A small class-conditioned image flow-matching model, trained from scratch: 8.8M parameters, 97500 training examples.
Rows from expert 10 of block 3, named by matrix and row number. Rows with one number belong to one neuron. Each number is 128 + 32 x the weight over its row's rms, rounded and kept within 0 to 255. All counts start at 0. After the name is the row's rms in percent of the matrix's.
# up: expert up (model.blocks.3.mlp.up, 16x128x256), inputs 192-255
# down: expert down (model.blocks.3.mlp.down, 16x256x128, transposed), outputs 192-255
up.54 096 [103 128 120 108 142 119 143 138 144 142  68 116 123 158 102  99 176 109 171 160 124 109  91 237 170 144 125  94  87 138 125 153 167 133 117 130 137 147 109 117 126 202 208  69 121 136 173 119 134 145 119 144 114 189 123 105 105  80 152 101  43 163 122 120]
up.55 082 [141  83  81 181 131 103 183 152 147 105 139 111  76 122 137  97 145  73  83 144 152  87 149 142 135  98 119 156 145 102 171 160 131 126  70 104 152 140 165 147  97 100 142 150 111 116 118 159 176 169 157  84 225 166  84 117 120 137 170 171 150  77 101 181]
up.56 111 [133 166 145  86  83 121 131  74 124 164  96 110 142 111 133 122 125  84 106 159 155 158 155 101 131 125 134  79 192 105 163 120 180 130 121 129 117 114  80 133 125 127 132 113 166 160 103  69 164 133 129 152 155 112 173 143 158 120 131 160  90  96 207 144]
up.57 103 [142 106  59 133  87  91  99 121 134 140 139 131 152 186 180 164 153 131 151 119 125 128  63 131 134 111  42  89 113 114 142 145 151 143 109 129  90 194 128 101 143 116 130 128 154 181  94 103  86 128  74 198  89 162 109 172 185 112 175  95  60  96 108 136]
up.58 111 [130  94 125  25 122 135 200 164 160  58 103 145  87 124 123 124 114 162 134 168 147  86 113 130 162 132 108  82 123 131 125 115 174 174 109  51  85 150  88 110 117 109  87 160 121 174 208 163 130 128 129 104 117 108 167 111 141  94 133 159 167 162 124 177]
up.59 102 [175  85 138 174 190 157 120 127 126  49 180 131 119 125 182 103 162  99 111 139 142  88 165 108 108 136 140 120 115 115 103 125  53  56 168 120 198 141 117 132 137 131 100  81 164  94 181 149  56  90 127 116 170 144 143  80  97 151  88 153 139  65 111  89]
up.60 105 [131 164 129 171 123 153 188 124 123  93 129 110  94 123  82 172 114 167 184 105  91 133 130 176 121 120 140 116  82 113  97 148 147 164 156 186  75 107 124 134 137 156 121 134  89 141 130 102 167 193 148 117  67 178 168 142 137  56 145 115 123 173  98 126]
up.61 094 [169  84 112 112 157 106 104 162 126 115 153  44 138 151 116  98 126  78  74 128 141 152 115 169  84 135  92 147  84  74 152 108  86 106 147  80 167 121 112 159 151 140 190 176 144  94 122  50 158 117  94 150 138  96 138 162 127 118 104 130 131 158  52 179]
up.62 120 [122 148 101 160 105 119 116 113  76 126 140  84 125 144 135 185  98 166 123 123 173 167  89 109 107 128  69 109 126 135 151 146 138 130 192 131 124  76 149 127 130 135 156 119 146 142 160  88 124 178 145  73 126 125 129 168 146  87 101 102 136 118 167 159]
up.63 088 [130 134 125  62 137 108  93 158 115  97  87 139 131 158 113 156 135 141  80 152  97 140  97  96 155 169 138 124  80 136 175 214  92 149  93 178 119 151 146 166  97 157 128  95  91  83 103 103  93  83 112  82 138 117  96 138 168 110 114 142 164 128 179 164]
up.64 131 [120 130 167 188 109  82 159 114  99 137 109 152 202 141 127 147  73  93 182 203 183 171 158 117 137 139  96  94 150 120 168 115 142 119 145 180  86 131 105  81 122 187 134  55 101 206 138 133 116 177 103 123 177 131 125 135 119 118 145 139  88 143 185 111]
down.54 096 [143 152 155 117 124 123 146 166 104 166 161  89 163 135 119  93 174 116 137 103 102 100 106 173 123 170 130 169 152 161 172 141 192  97 145 156 106 126 108 146 179 198 141 163  82 120  48 111 113 167 151 104 142  97 101 116 141  87 196 127 110 118 149 117]
down.55 091 [176 174  61 145 131 164 200 149 189  91 154 136 153 132 135 110 165 164 142 116 122 134 138 152 107 150 123  98 107 101  70 117 100  91 113 155 129 202 149 159 145  94  69 138 140 188 134 112 163 134  92  89  57  89  88 145 144 132  99 116 114 103 111  91]
down.56 081 [ 93  95 106  90 136 116  81 137 128 121 206  81 205 159 121 101 157 139 124 166 127 139 103  81  98 124 133 141 222 149 136 116 129 113 186 184 150 119 122 162 133 150 179 145 139 139  74 166 122  94 136 141  90 139  97 127 145 108  86 126  67 102 148 134]
down.57 117 [196 105 107 129 129 132 103  89 107 167 154 149 116 146 160  86 130  91 116 124 147 206 101 145 117 135 114 217 131 118  97 148 129 109 146 100 130  73 152 199 117 101 115 153 106 117 142 148 167 169 130 140 123 139  86 124 192 189 208 113 113 156 102 112]
down.58 136 [144 123 139 125 103 136 123 122 173 105 126 209  84 119 121 156 135 109  53 133 110 178 143 156 128 183 138 152 125 135 120 119 128 120 144 130 169 144 153 120 123  94 158 158 139  45 153  87 152  93 100 146  68 100 139 125 120 111 255 136 134 111 105 139]
down.59 110 [158 174  79 141 139 112 133 154 103 140 169 143 112 136 140 133 169 163 151  72 195 136 139 193 185 142 134 173  60 107 104 178 199 141 129  79 116 138 117 128 121 126  86 126 141 151 124  96 178 165 124  99 101  90  98  93  61 166 114 138 115 106 127  62]
down.60 109 [ 87 125 105 141 159 126 158  90  57 108 151 161  51 115 110  62  96 124 123 125  92 115 188 146 116 128 114 199 125  73 137 109 124 140 171 103 122  82 143 147 135 191 146 111 103 121 153 170 123 132 127 143 145 123 161 144 123  99 177 139  90 126 123  57]
down.61 106 [154 128 105 158 111 108 123 122  97 195 135 180 100 158 125 142  95 143 156 160 182  52 174 159 120 137 112 185 151 145 109  97  78 120  98 100 110 102 133 197 112 174 146 118  93 161 101  27 140  95  83  88 129 157 141 182 105  69 138  99 124  71 116 140]
down.62 130 [111  96 166 107  63 156 125 127  82 141 166 155 146 116 129 124 110 113 143 128 136 129 164 142 143 109 176 100 156  75  80 144 167 140 101 161 118  42 189 128 131 153 166 108 114 171 129 101 215 175 149  82 130  82 113 167  98 146  58 145 103 178 103 157]
down.63 101 [155 140 129  50  99  79 115 133 107  94 112 140 148 190 160  98 101 179 116 126 149 117 141 146 135  64 141 150 126 179  61 158 155  98 114 125 119 163  55 113  65  90 114 139 111 170 119 148 106  90 172  78 112 108 155 164 175  91 101 140 190  82 181  91]
down.64 120 [ 90 120 189 159 142 163 167 160 130 169 109 140 131  79  77 100 143 131 162  70 168 159 134 116  84 164 128  77  77 117 110 168 184 152 115 166 117 138  86  73 151 138 144 120 114 108 141 141 113  79 134  99  15 181 153 130 110 129 122 160 131 150 120 120]